A small self-supervised image encoder, trained from scratch: batches of 128, 11.0 epochs.
Rows from block 10, named by matrix and row number. Rows with one number belong to one attention dimension. Each number is 128 + 24 x the weight over the matrix's rms, rounded and kept within 0 to 255. All counts start at 0. Numbers have three digits each.
# v: window attention value (model.blocks.10.attn.v.weight, 256x256), inputs 86-171
# proj: window attention output (model.blocks.10.attn.proj.weight, 256x256, transposed), outputs 86-171
v.123:108118137091140157102112097115096153128132139141097155155140105120162149138093125160152133134106089141101127120106120135122115133118155157137125126117156095097124132110144129144109099141106106141164123133120124122153137152147119152154117105131107124109146102
proj.123:127133094171080108146124095132130140128131142097113114107118140150111134146137109147143148131147135112155141153119124134092119123114122134111140106157103120107128101151143110158158148134112107121130142152135147140116111118126150119138087153136128118110145123
v.124:119151145140130132120134134091143132159112122159120141144129153135126162118100155156109125102147115143121141118111137147120148141141134144093138147131145122149101102105116168124140131137104149113116157117153112114156121106106149129159090107120105140127122117
proj.124:101102122124149132114141147160127138127119140107123122131157130122118117128158150098122097103152132130125097138137155107144150124149121143113090111156123113124152155142094120140148153145163130113143099145147115149139125122168116129118153160163140114128102116
v.125:119128144099192160121132149117132154096128112109076146148130107135146104133098173180131136106138099179113133099134140135131155108143132155153142130133111084085122156102138124107151147105133131088135117090100150160114139146105100116129117104149083104148134107
proj.125:146108119154110133132145125118138145159103135107147147153157131154134107116155135103174109156170167127108091129146164113080147103137110150109098079119096121156136091138078121095153132114113123121144116138149142094120127106125139146131105163142149113102136161
v.126:144149139122062075161108124143110101167093109155151105116129150148129123171151112081127158122158142053112114141133121134117116117086123123113132114153110163132133091144146120143153110133119138162119114115148106112131068141149116134117123192130135114091124124
proj.126:112112166089152170100127125156157128152145107132103116079102083075179119142096112145084147123109118161113132122116102131165126106132155143135153164121153110133130138092149123150076116119120139156135174091072157113104131184080127116118163059108092142164119123
v.127:137143135123118147143143131114112110136115155147136143115158121104105115107159107106097110140106154127151142121143152140108119141119130119119119126104130119134131109123134133117138130129142128146139153115150137105136124118142125136164106132102134143102122125
proj.127:135098148105127115138146109113154157120111124153124094137143104120130111112099148114109107119139118117129132109115148105163116110138096115122152130162147141101133128146104119090122104148139147154154145157103107120154135123136103137110098118113133134138124108
v.128:120120090115117174107161166116107112118178086117101129156154148133131128137130177117144081128111092171122126113109153155151126153113146138145121121093152076108112116121140122116142128142115125114129146103115135129112151161132121160130121103133138157116154126
proj.128:087157164155106118125126131121098105148104159142159133108179148150071141105149123102108165135127124142146104114122147116108120124121141152102108119112134120122117133117114146125105148124149100116112099128170169101138099101125144118126122140094128146110151146
v.129:083111110127145129097117130122118134114157098112119107152112150127129149124121135146136100101104117161114101091080141131141103119141155119176151125099130105135148147125130108154153136152117124147161138127112102138145131124132128138106132083110111153123118109
proj.129:087127146166096114115106132121170093155073140129154120143166125115115123147149082098136187129108093142174151106124125118116106128156132150069123116130134144128131149122155126153149117111139150119100122105156156109119093144141129122107119149125126138143138116
v.130:087100139091143125145153095126131133108145121100096135114154116113152118097091143154160130121134094145110129102089139110153149178160150130159119170133131084129150154118150115104162132130112145143150119090111137138154136161084174115099131124131132137109117099
proj.130:132130161165136108120133093105121149141093115114127150152138115114102129137166082113161188103118140144143127107089151142100113108133131135091138156088105110138116097140158122127152115131119131131134126084159131090114073112112100120159120167118095139106114108
v.131:131131151102154112128099082147123164128064169140140148092087116133109144132140132156176193127114139129157121127168093112139100142113140091099114135155099158158135160164120158139136147125115096146114108115140094154130103135096129109102127146168130119084153164
proj.131:139127074127125117134137112095125149090135079096103093184096136115148125111117152149162085090162123128107133102127080106135134187157118084143137151108098097118116124142090101109143110126139157121150144169119121182159192118163122173150118097116130119130108111
v.132:121140120135129124156126117100125105144150117118154118139143160112133104126156113107143147134137138095112140160151152122118152119100064135146105101157112145129104120102152088101136122140110101144141143162152153123109129119167088126154148137121136136143112117
proj.132:115123096079149118139103159099142139101116087127109136118110096105125108137115115117114131132119132119134150100156116123180119114112105154175135135154121138126119145131097104110090104109097144122119112123114142151155140125146110136112127096154142144151142136
v.133:096122144098099136131106121124116105162066154134148113113152124114115169115130115133130137143099117137137135155105110142150147120157108129074159108117147162130148150125141174151095129104144145104090133112153100139126135109131119117105106144131119139117136149
proj.133:100128095121111136109134086126118123151145138095145129115146117157113118134132172121114114110131155138131136086120140102122112135144140098129149109147133117140126100124087150162176117130142110139160105139113105128098140125106140116116116142113116121098134137
v.134:105154119148145113117137085126138144137078176139149158092093103135122149120131129128142137136127158099118156152146080159141130137172164087081100101147083177137118171137108151125116153112103131137128135134185091127097141126097176114151160127163102100107115137
proj.134:115117064114161137122136090136153178138133111140103114147131139124150111133130153099120140104145126118100136095113082126110147182141114082162139152096124099163132075152118136133133161110102120102119100154126092174133170124144152137126117108155158116125140125
v.135:123164135131126098146125129129128150121138150112133107099119116141137158119154095112148142146117101135148159143157118137106132113137129122111114106119141137119108130161157155149109163115119121151124138136125100140116101132116116106114136169149112147119107154
proj.135:118107143114141152132149105144128145129158091126136106118121148135120157121135114143106122145144124127120124120127141139132134143129133100142108154124126108131107098119092136126117159132115112138133115158121079129147145097161138139146140102153104139140106112
v.136:124162129105109106116129083114118136166070172118147106116136088160148155104129118137172144140124156116146122126145109118136145137123109115084118103152117132122163127165120149130138111150120133115138156105154138124115087151123143148131162161157129086119110155
proj.136:122122086116132110121134094114158150113153138092102112166092128108137109126124138130158151118157141153136136122121105140105150129155114092148105150121091132145121106137109143121119114130080136155149090113161116158100122092100148160121140105149145125110110131
v.137:105101127116096105135130141121144147163151149107144128142118136146144144124164158133146126109147110111127134131115118120112140106109126114107136138128153139103137090138136132150152121142119114122151145144118149109122122153140155143125114148108099146133124125
proj.137:166116114100105143128125138124148100101144122124130091134139125097143139154127138149135106139131086131102120138138152144153115136102118127116126096160104131144116132139147153115127115131140115122119134132137121132159139130125105145140138148103145146148149148
v.138:122141101162161128154117155121145104125136135126134163122135133156153107149119120110119114128160124111093124111130136094113106138135130145166121134116118109107153103112105095107129152128132112134155128136119118100156147122114095154121103122125163154119107116
proj.138:112129147109094132139111155145103140156083126130147104103135118138158154131123142147125153124136144140147118135155142142158105136116115157109111109148128117134139146150123106103124145139157142142116156122101126106164146124096141109099133107134148103165131102
v.139:116113152118131123119117136155154109147152110144152123148152149145136088107115106137091132139131117149100123136142125108112142146118088156173141145123121124130122133094105119119147143143130103126110139125124151110116107103165119130142154149122137146135106128
proj.139:109118141124145138156105170134098122151127158143121127088120149157148116132094138122103100152095142120115125124126159119122103121127135133167123139138154117118115157107107146110094104128103117112141134111134126147150140125130150147147153100107125111131102149
v.140:103160146133111117098130104111106135145085179120139134126127097150132137153128116159167133097128101155132145151130133140142109156121167147081150160115136121123162164147134172151127119110113112125123149133120104142130116103098174106141105141144147111125100150
proj.140:115150087125127117130142090113157148097152108100087158127150127114116113092129160104149160127120143127098152108092131106092118163123131137132152157104102121109145095148136153140173158149104118105150085113158083155141114117155115146150145123107102116093128118
v.141:150149121146136081162122104139172142141085194104150129115138134122143147131169092140158169113136129095141130136152092149097102137119086148079096093153137196170111148143102171148133157103136106138106132141198143142137110112106113120115125180145140135113135175
proj.141:113112083059132147147125140129097125130174096113119133116076099147170112113099143143157090123115133130102134137152089127115123121106139124169100094142096087121130121141097099097099120133106108144115144131067106150151154143126147168146146106172161125167104099
v.142:156163133116147113110097091121154160176092172118142112123132117128121138153164130146180186118137130121118119127160096134101131154149132142068143130145115146145147151124125144111146149075137089113134108140167141151105103090100120139120144185128106128103107159
proj.142:126085078130131138153159131144136123087162098152113110147125110126139110118083144138136087117122126133116141143127108140130142168110112094158130106135110108121105112152099095132111115169136142106117108136088083170124156130148123119122116091135120118110101144
v.143:131163142133113098145102106113129146140069155148166133132143110114122130133127107132158134123124112110110101150118101131101149117116096099083114137168102148141118107115119123103097121130134108140126132121157124123138100125113113114118103173143120138107128133
proj.143:127103077127123104112146113098130122100157121151096120118091091141148154134105121133137144123160132148118086136158115114120108135141092092161112119137105128114098110114105079130116154154110120118122114154115124136129161125124112135107117103134117114112135101
v.144:154138108130120107146147132132134130197138171132114153099138136167095126145175106083136170109151137081123127179128101132111091123153117112101152161131123152154151128161094129123124139138112139160139155151178091132123106146110117115110137149116134104117120125
proj.144:148125116151124170143139110112111152164143131192128124114082087093139145123133115137125125122115105117105113107143112127129093129143106111155141139107146122143158127139117117158130100111079167160178144111147156146105141196081104139122153119121092162146110132
v.145:126147133130154141125103114144138103128140147117109133104153118160145095131152128156122123105113120113116124134108103102095137151124127125136162156111141158113107143139104159116162153122119109096117148105132152149130101151111145109161097151119082101112129114
proj.145:136143113132127141144127100137117127112107117121154103114161130120112136148163087098108171144118153151129086115107131113109141101135122128115160125144119148085158121116107095156105100117131116119121138143158153138151093108153115113100102113154153116134131120
v.146:122099150094188201117105166115123145088120120125113165146164144131134124097074141138128102132108092126145106070087120162146161126108173110190132105132130114093109139142149109121120131109135116132145151085093107146120123115112125151134153116132177148182130116
proj.146:142137115141116111142143171133151110128118166083155144165149176119118107121131106090121124138181104128120119119145168122091124136139122095095133110152105135105112124150136114115116137130111150114137127131141115136175131092140098160097134128125130123104139143
v.147:118099128130132151107129160154095126100173127139106115151135133100130127113121143137106082128099137146114084130136123120174104123124118149150156160128164127154101111115147123135143112134130119109145151141130150143133147127102141156126109116114119167155127130
proj.147:162140124091144106082137124160112113135110161108118136132157180146145110098133158099141130143123124121157170114124137153103170106140174094096107116122127135116084173148106163123143147161135099095128109137125102122111127111093135131155141094118138121088121122
v.148:112113141128172179105137139092155120083132090132113124160162155089173147126101122152105104106131147130124110097136130159152160116148137137162121141127148085140103120115116158138127144102135118131114145144079117126140171136107096113122129092113156132168144111
proj.148:111104099119109112148137165142160132107090166096151110164140180141087126131147154129117146118125129146098098101115156126102156110097190113109115123138097152141138133119111137139102132107144110105102115105141129103150136082147154113126137127128115117122154117
v.149:152144147079153114118140115116143119105125160109095131140098102104152132105126108146126182137152104165157113119131124144127154124147167118120143128123131163096145151113104139130147113099129120092129105165121130135124155100146119109157138089143117105132164134
proj.149:112118095126111152132144151084093128161112130126115114124139149131113113139132135094135133139106146114156076110126161144146093099100083148135139094129171098138114103129096092087122135130123134130097135138155141144176142152160133103152133174114164147165132143
v.150:131094142080194156112120141100134150092129111134104165162119120071158104099101149171120171148147140168160130076093128121132144135156175170161095117125148117123122142122126149093140123112137131114149156128094125131147185118127140125141142084120110105162148134
proj.150:101148091163092112130104142117112119138102172129165110150131153107126085135143104135155111129180119131137100154123166146119113141146113119152082129152140174133136108142138109072106123157161091131084101140131136107179136089155109110093095147141107150133143145
v.151:117108143113145166127144120106147113094149130136122126140158144113166091098091133138118129162136117133136134063085127118130150147116178134155123125135158100090099167088118151134165125119139125116127132140102111152124151163127129146119123079124124143134150124
proj.151:106104105117086131110143174100148123128117140104121106118140138152119157103148126104141139118160104117128102119088152123116157096157141103115117110158078168115126122163122130147120166134158094094116090144132132112175091119159122144111107123108123090140103141
v.152:148105130079165190141111162061129111045117132120132149166148118104170128131128132175113147118118116156111144100118111153151141127112153165136114110089120106141116112081111181109122167108117125082168115118062115144168160141127108118136152078118160116130130119
proj.152:083124141125104143174138177118116128127104125120165145179168123155128107166146091094141172142191090122146076131086154137094126097126146163096093124107138160117135077133128101089151141150129097082097130118168149121150132080173089156098120128123146151136139128
v.153:067149167155061081129162097170074126210161094130182079128133141196117141162138125093100117143142142081152099159154157127118084136117109106111122143178130095154132125140129064156132111134139102179081117162166113101117097158132127114139153214171095153125090152
proj.153:154091140112126137101139076185092146149163116138131102068119115123171145113148140139084092139099173161162186122137066114136133134149148126134132182126120092133116161119145153198138112145158163123146120121112105114069114120084167095138123094131135097116151131
v.154:177089110082173180113131199106136105043156132126106169153118141067152096122054136172077127150098117199160153060079121128131156148123162149138147104119136105114129171102135181091113152104143107088147120131045118115168180157137088113118118060131117131164141103
proj.154:116111113140094148150129196076179149103095168103124144149158169118100075136165107125163113173174094119150110142100143153133141100142155156128080090103114171107124111090134153107095185121121091080093075144119120095176108062182122145136091138134125114123141147
v.155:192140107095117104145113113092157122138083169102105114117122111144110137156137123114165166105151137122122141190130098115101156163128139121072109146141103178130145097123090167109114143124101117129107148169142132137120135084114121146153135105110089107091140114
proj.155:105153120155112149144120132114135127124132116163121094116108060123171121141086119111175133117140113146141073106151127154119078115141089139171143156099179114134130082126157109088127125120086120154147172138115189127111142151101101148108100183118162198163109131
v.156:119148119185076047146126054180131133191123139162158094103107144148126127142178109114139124103135175055143097200183111107120094136110071123080150168180105168143128111135141114120108119150147127163117156151175099094115063146150128106128123213140092119085136169
proj.156:127139157098162156110170059147107150169139078136124133091094108110179145118132150175090096131058160106123171142126077133185103137144112122114163164114165100171127172131129099176155077084105160177122151134118133121075115148063152113121128116131149127142155143
v.157:071171164153057079115153107210091107161160080154163085091124130140107162123164142091127089157138141110146118147144113101142098114108105089099134139190157114132135111167140065153134091165152133129130130108169131117118062110130117103094134187150124113094117135
proj.157:173105131113167094109117086176098134127193107097096137056089132145157163112105136147105083098062159148127181143166126085119145167143140137147134142139104112157157178157159154177144104123107148136138151146128101096116156139122151101174176104125111119137145117
v.158:094151147160093102128103147131112097130159083142128085115163139130144106147164156118113099150142143095122105140149124130171080111137117123138161119164172088139111116125131091122147149157159137137091102104106120158142066153135131148108113179120118131120110127
proj.158:128129138113178090073142086155112104155123150117107115092132133097122166128129168157096121112114127138127168100105097094128152148127193096079124124097131130154130150135139165145131118117161148161122128134133097106123146130090143142157158088120088079098145111
v.159:138088135107180191150138144073148146083118120115120153145148159121165122087068169150120131145150102155144116068111112151115138112125170143166106096113125131101123143118105189094142145126125125125128149143062152107151156121151122149123111032129161124176152111
proj.159:105116132164083106131086196082172146130089143131135140184185141152128087144137121136183145162180109130154101152082144161115153130109116137094080073152111155121114125148100140108103140136126137123102108147158151094161145109180132125127073132112121129146139115
v.160:098105148156087117123147136146081113171102122127106144145147155140095103150136113132074100115131142144177146126156152111116099093127080143150132108124163089112122087106156132139125127120098149114125166120140138112172107169147080101157084143150096120132121169
proj.160:149135173099178156145118104141157108094150158088126125135145123136137156097128130118104114139136094124109147146111111109166135123144160143147092117134100192110129184125102102084129122167177128112078099087140093119147116139166133129152125110079157117152113152
v.161:145116160092106169089135138127093072164140089136117154167198116090105097148092149164097132089145110147120123149123121128145137132123113185147134123104166075114105097068156124101157137095095146089094113141074160142163132140115080131137086122144084161176153123
proj.161:130118168137166142101098114083193148110142199095127133152138122089114082151116124110106103109173107124110106106132115089091115146132161093162087158090088159090143165115101136118140104162109138125143156107142109149113159115174108099143115095117133120151126137
v.162:131125135107124126067132141164096130172124122125107114185162169125101099122114113161051103129108142120115126120128175146142138108098092165143156091128153081117152089126170120107117141138153127124137132108100177135156122156147117111160114106137097111142115148
proj.162:124140154120141136154089114106185108112098144116120143121144144091142088131113168158094133161141109152147159100134138127158148101118154130161101117116100174062121155109088117101164094108127129111135140114122108153140181122173140135127112123137136124114120143
v.163:116146117146076052160152140167143149131126161118156095068096139181128168138174120135159117146114160080161130139176129124100100096123126102125073160194101136089129141174106116172107131154153115138154084169143092127094066115134106120130140211105146124083121121
proj.163:182094146133170099119125148171107150169154071151150142103107162183151163094101132143110109150083160133130121134154114166185135089096125145101120097147124125157099164104128113123072142105154132134075076142112099137173082148129132146102180112109174092115140151
v.164:137136114071160179084121163109098084132127140126114170172155152116149125149129118174089138094141083153136091107120115106147117131153155170174169097078118112111132134095123144084149122098143133093160132091077143166124159140116124116145098066119088167155169114
proj.164:098120125153113151125150145089142153105112196133072135128148117106105089128133124097144121124114077163156125090140116111095140149118119101159113164110104176069112078109095097093155108127152143129135148130151155166127158119164089118133106108122084115115114110
v.165:112119107069150165110142097114116118073147126111098133163152115095154139147094117142109144102113101162122104127111136141151108145158196151147176123068126110145129133108146123114109135120116126104146148135094156157153185117125137100126105088110111109155165118
proj.165:092144125158066169144108170127130149102093171112120163155163103078146109139103116147145127119162131148130120088103113112070143131150126135095122147068155116146105069123120126139181118101135126107188145114116127119123162112103105105169089116108101123127105136
v.166:158124121175091053168157124147160158217124156136174094088123149188094168105149079123151131170128194108132163124151149124108096111149066095087091133162108165137115107157104108157115157116161070126083107173186120061141076085104116140140153232141156099111096137
proj.166:200118122103175093166099125177109123151139083125198095084105170162154190091100132104142128189110123082129124145112128159172133093128134127155119131185160104128150181141142161135103181150135116116056058109102108099154122147138104165132167139135184109129154180
v.167:130094139078161181101137145120126126136112101125100157167160145084104126150098149156091132077097085184144110131078135137118117135122163132148143090059121081154142086115122157112121143101143171101157148135085157151147198176116134143137113101121081129194163099
proj.167:086117126130101132118121157110156154087115140119092128168155083095116072101101154112138119112151106144110096081139145074081150120127104108111111128072093154097138106139122127083143079157132122122130193118162146123119141124141094122146060136116118144136115080
v.168:155116152124070105146147159128105101206108153142133114088151158152132148110149134110114153124149126102156138138137115140117164118114069133130086148132107134103114108097125149131080171128167103108131149158130118103133072086115121127168139161133154118113106137
proj.168:180122125128142139157087093117159100117101105095176126125120165143113134109113125114109098122112134133103141159129124145166123127116122110137097087152126123113171141151129129101089167153106099117074133116127109120161158149132143161125117099126142138139147128
v.169:146106162106115122126152151135139098175086145092167148126173153154116123133116124138100135152106169117146151110131168152115161099128052176133138085110143132112109127135149131149099180114148146084101116134142166088135068095108081160159137177132109108133115169
proj.169:180093123091136146131117120114156135123099148110174095116131164111110109113109125100124100156147128152145124145114160146119121151092119144135103109176147173096127128143113105129129147163130109126094088145138114150133148116171152122124141121112149107163125144
v.170:116119156081136190090114138095109076113170120152095159200189165087149104128122127130083113090107096165104085110102149119113148132138134143164166101098163095099093121093158132121162130143106133099122142134086180160138143150111122099162070052107106143175158123
proj.170:077106166130140170088133144115132123054123205102071162172136121090111106120125134130110114144156076157153116122120140101091108169113157109134094150087136139052138100143135111098163116121142152158136190125134129148112170122173120071126054126144081163156096093
v.171:150121145165085081130139115163114142149122160127194071124121131165141160148133121096145082108126153071160133146190167121123116124103098115145121153184145110151151125144122135122157140160114107157090090108174138093132094149101140115115143211123133138136092151
proj.171:173092165104172097139150097127122124156156130113148109086136107165157177135135123147118105142116157140090160145109097109186156135099120104110131140159101149108155204089149101153083148124176140150094088132124109131155105104121138164103130088120134139121127146
v.172:156164149152110076159136121152117138179078172110165085062123154183126155135166109092146129156157193102116187132196131159111091111130050129070102157202134159131145158154091107167123133154163072150095114132212100066114043077102130131142169240122129087077088180
proj.172:196090128091122072145109123172147112172148077144190098093080168149106154093118104138144112146101116081101124122130155184151158116089169153114157134211153112159165208110123127159075163163114111093099051126105094115127125119123143145109181108106188136166147151
v.173:143133110180102059145140167155148144181100139104196105078114164171118135131183126087126143140158151070120147123196127128133108089113082146119109146166105151146138125159142104174135132107115087155111088121177093083143031091126098114151162219142148129089125143
proj.173:158078130103162094134084123180156140180129065122200098103086163148146169098121127126094103155120151084119158135119118156208124100113120130120150104182144107140146174101134143161112183151138098142075059106126094110124120121151145180099141108099157115111113136
v.174:138097149058171213142099094076147118065164093119059148162143097057126092143119185158136101080133098151086124117073097107140128145109165129174174136094121145150142147103126155110133104098122170140161134089094155187119223141139172143108089024134109150173187077
proj.174:081169104135092190100146173082109166068093170134095133179138067094104066141154114114143157095121088156168089131096100124057101173157128111127136133062150113094096065148129133147158077119123128104189195141146155151095141086125118092152115131140100129114148115
v.175:114117118136090101175131106132155162113129161118171124076102090179123171151159113097163151163120165101129136121161124129113095137104092088126083120140114149115152161178077099136122101111116139139119111122159105137102085104163162146121158149150134124082091117
proj.175:157144146136148108123121145149075135171133064136167113120132143189139191117118146111139114122113122136106129154143109179156133122151121133122132129157143113145149139107122104169094140123122126148118082122130150136146111154102141128132165158143176124136109140
v.176:151119094115126126124122137104139167118134122105132119112131123084122150133140125130139168093133125140144125102129081164138156158158155114103164140126080123151131134154132171147128102107080134122114113144124118111111153085112150111161135101144076083098157146
proj.176:104148097172119148143129109125132148154135094130124131156116141119102104139147087121129122139149104109110104144176161142167086119119061176179123118113178116171118129143125079124147136127099138145140164115129156148131118140161122113136120139129147186135098109
v.177:156142111160091072130128134159145170124139112126146098121103113121117174120144131111172177130146166125137132139164141148102131116152098069076164165167099142180130116159128116182139090106106111170124130116141113132075135132143164141095155178134130129089097130
proj.177:159088157094157099104105123113115102155133094169146104103132133131125167162104102118115136158090125132141146131149111125138098127122159151094151134170164096162134187107120180132093158080121156137135123133114150098156083154135110146114183148139129121121123139
v.178:107110129130134101144142113135133163148118189122143099087118118109112124125124107164152128133124130117141134119137134161154119145154143127110134140120101147152131100154115167146115135106104117132128114152149109135120128094110157104123135143121162105104127113
proj.178:165112107175155138122112112118135124154163109130139119133111130179099153123133113107161144138117108136116123140103134130114114123140100122133116103144133148151141151142157107097084123160137155119093125132164139103126149138117140146103173136104153114131141106
v.179:105178109149137114171125081165148158135128110124175117112115135098150123119154107133155178109134147124168138145166131170133134160114116071096151148147133118145133150176117149172171111113092104174130114147164096130079136119118163100105156157154107124072130104
proj.179:166141158115149101151106131172121097177128099124145121114111106108144181163124103133092101132116139088124161156157111166185137100102123133115117127142169121168148193131172163161124153095146110105121096136135160094135108120134111140122153110106128115143121148
v.180:136125158120134141103149148117143146115124163092131169151142154129133120120096138153124161091096113165113133105112133133106151116168158153102130115098148095124094103117106152137106133135136159086147128106124127146139149145104102110165142120123095121112166124
proj.180:113165101163061153160143124103129125131103135166114114157105128097107102129131133110130114155148107133101076139134174139111128114101106117153145120126113138109134081131139091132147108140125116151146155140153168147114154135174126134127095148127157147157116153
v.181:115158146122104072095168099192142111174120111153162078124151165136112157144143082105132088170143171128168128103138117127154091088093104099131126147163116146111115136124117100164100133156148107140098155131156128072131118109138101143110120205116137132086102172
proj.181:134108138101182129108095124131157134114106121102135141098154168109138173086135136159124105125117124157148141146116110116171126109126168118152106106158144131083113141132120149130105131139157135114088092110073088126169158122145140139153124087157116111141154152
v.182:139081126149150159113102172117119129104144074106108146196132149115136084164098136126101109109134132171066155155140126116115097151146103132164157118134118117100140143117171096088136137147107169104125128111072163176148137181137141144171088050122093131181142106
proj.182:087148121154096123105155118119142132076128178103066115165141140075094088108147111155145157089127114147152102096126121128091102153126111149134155117073103138104098036130108117143151080094122111122188157167114102136087162113124100120168056137159062136104124116
v.183:135170123140110109168110100140107118157132123129184100067116120155139167115119102088147139142147123085140110145166130145164112129121105091098150169159120173169126141166155122169145086110154092160132121155187095095112113121117132095130173180129103136112100155
proj.183:131130162084177106135126120122140128129147148102145124094110138139152156140144144132113095139116157127152166135129095157184177099149133144099140125153149149125119189108137163169122168096145118113116091110094115110161134123090163111133181110138148100124135125
v.184:141116117123114074144125139129161135129089170128175114086088099152120169116165118123152135135141175133169128150169103155131149132158102090101110141152089143161145123167089172177147132133122125139128118135185107104119082088112130134141160187114147129057145148
proj.184:123144137092131145132131124128103110193104100156179104101116144110136179132123132108128132125116120115117143146133133165172095084090128130109108108178139141161145187114122162109089137119136114131091106102086110141139100128097108128139163147119143121169118165
v.185:166153113140139075159114122146119130135126100161159120121074116146129128118155152095115151138170109124114153157174113128110086164146123099154128151138122144150123141122102139119160086141130152159117153149157135137092156124105140155120119101134103116089124105
proj.185:128116145126149161097129114116094113126154121136151157093138091110171158162125101156127138091116142129139114156137119147118150110156144129127156113131107085161162135145114131156149129113123155121142161121111123102151127160119125161094151110153128120124095140
v.186:162120076109135152117117145132133156077098107138097161132151128140121097142151161116152142133183110135100157138111112106121102163159131098166114146099119078102102109159119143113132117129126120106153145135123132166124136133122148111129122109147125129138119097
proj.186:145158156127113110146162134129136107158116082165142136109141093092095130161141106126143131137130112152136080099143124149134094152170085144098128141088149129149160124123135085122173133177156113165148119124126166147097121102143105108143122158137103158127149091
v.187:105150170138085094096157094142113117179154142122156114101155131175081134125160113125144110109112172117151132116108126157147127094104113134088126120151159156137158130139111110172111155146140111122119142123150110101128101115143111148146172159120130126090096133
proj.187:163083139116172109115092161105113108135134153096137143137134134158120141099107131151136112155120131101116163130124131098171123123138153130166099131141151143144094159101138142137100137098150097088108118096129079126158146153125135149104112121161175101146104139
v.188:133130114120151186135151135069112166083106121104100172139122138093154133123121136132113164090106091160117102104118135156111163167142169140140131121120120114107125128132161123130147138107138166100171139113110129130168154127107138162139127064131098119170157133
proj.188:101172128162072148169135113094135148117158103136156152124142102118107113133113107108152158110157134099119093128157142098111113118111066151142158129122146130172110093147106090128149109151106125156128137139161152148101123106160133128136142134094129168112116113
v.189:157140087097131147162094153121117136066134090126094110149126134106127089138118155111092125107145130153107126158130163141142137160110131111177168153113132122127136145129174140086174126161092174112144145159094154171136153160115167139136115083156114130186125124
proj.189:118176163170112124116143143137132108140109127129108120131109131134144113133148127096146151123109135152167143135144130156100153119155107133104117119091125144112133070123137109147147109132144122137157136151127152099111129114149113093131139147139128122088163132
v.190:134095133115116139089147153138102103152145145103092157155147181133105132124146132159071073115121129124128142127117163096113145105105129177159120087086171103086135116102165120124098138129116129090100113107073134128133109150143074117121107092129146136136130150
proj.190:122118125093107145100142119136144125119113150109100141169082162141107107102089159125125139098162090121134135125120137097106108116119128101138151144141105156079142112147103088105139110129137112117126121140120125164110163152166153108127076111112097136144105104
v.191:096140097159113120136096101138145109151106122162135097072071098147107148110158135079167103148149164070119128154171141107146112136077121134112099133126142147153129158131114089103127113131149125161103164103137130157132090120141143112106132163129140136130112130
proj.191:148116138095152106120149100149137144149118152123104131098148113122128165075142125168097101107094158149126172114090095166146183121127135127085117131122118126126113183136118153145130162142140121152119116121134106110143117131098169156141171117124125099138118127
v.192:121092173072122168131116161121113116124143153148072166138175147091094129100109119150076109102110109175107116129071106121109141152147154171121132129092110118085137149081118159134073148140131170102101137095114142146141117125109140148154086104082110146158138142
proj.192:101164163169162149084176117130081151153197165111105120109164121135138100114118109116111090096103198137123156137135106125107098131151098119098158127092157073140096098156120107146162113093157145129159154111167156111066131105135118110165128118123063163128125128
v.193:134140116110131174096133165133139094106097147103072133128186130086121076130096157167090129071158083140103135096062128146119144144153160157145117116126126126066098126104132141113079154149147139126112166099113139159133178125155115130160081090098110155127141132
proj.193:107155166154124136107169105148100164161191124139069125126129114109133152135163111122103126092133183170145128110149093143121115117135095142122135158100161107133152126118112127170200078129123127168168155100134118122114094163081129121118127164159053145122126090
v.194:109144093133139158100160095155110117151134119126081138129089111101161148163124132136147149076108124146120108146109099131105129116115136149132128153117115145154102102150132093144113094157144139157130169149137130160121114116139135136105138108162116101121124121
proj.194:091160139146093116107141126120138138139075114145081154144141097129141111139120106098133128139118095134124104117101116133105122155159134101084103160097104174091114122100121142131120098125112147134139138143151141111093125110128105137096104145087116163136149107
v.195:093118118141117109134146094137112137124118119118151132107058115112165149168149119117141129157113132116128123122184126086116117144108104136107148170124103135140135119153100117131195118092120112121173161162144130116086108119134149093122154160167101106127123148
proj.195:106129136117119146174115128128145136103061098107142121142089124121138139109120133149127158114125084154149092140110147135135135135106166138113106148121111192106145106102148150097094153158128125102104097129153145141133132129130115157120150142123165116157152154
v.196:175148164132150110137118126153159120160159149122146118134153147137125122086105099126111121179102121106122130124110140157158148103121109130130144093140123156103140118097166135120128170131134099122071106116131103095125092141089129147139157152104147137122118147
proj.196:174102078107163143128155152117124101121195096141153128148090166146142142144151120154106093121155124112133159133175114129114108093106128154155139112132092056135070161160119152144099105102157116136091118114124098106098161130143102166146154152127147089145148162
v.197:172121141092162153091164183136122092141120141133095154172202133146080117094096148109091116135125139121113103089073121145142163139115144127135136123125094127117114117108134142144102131160151158122092135085131126110145131128128127160154145103080145125160162153
proj.197:151102126118144138079140115124092137161171131145106127111138127109173150129139128140108120134082141102119141126183125100130103146116109134144112143122153084108106157161126157164137100079145120150147139121094113143117101140102144123148162135151090141134102143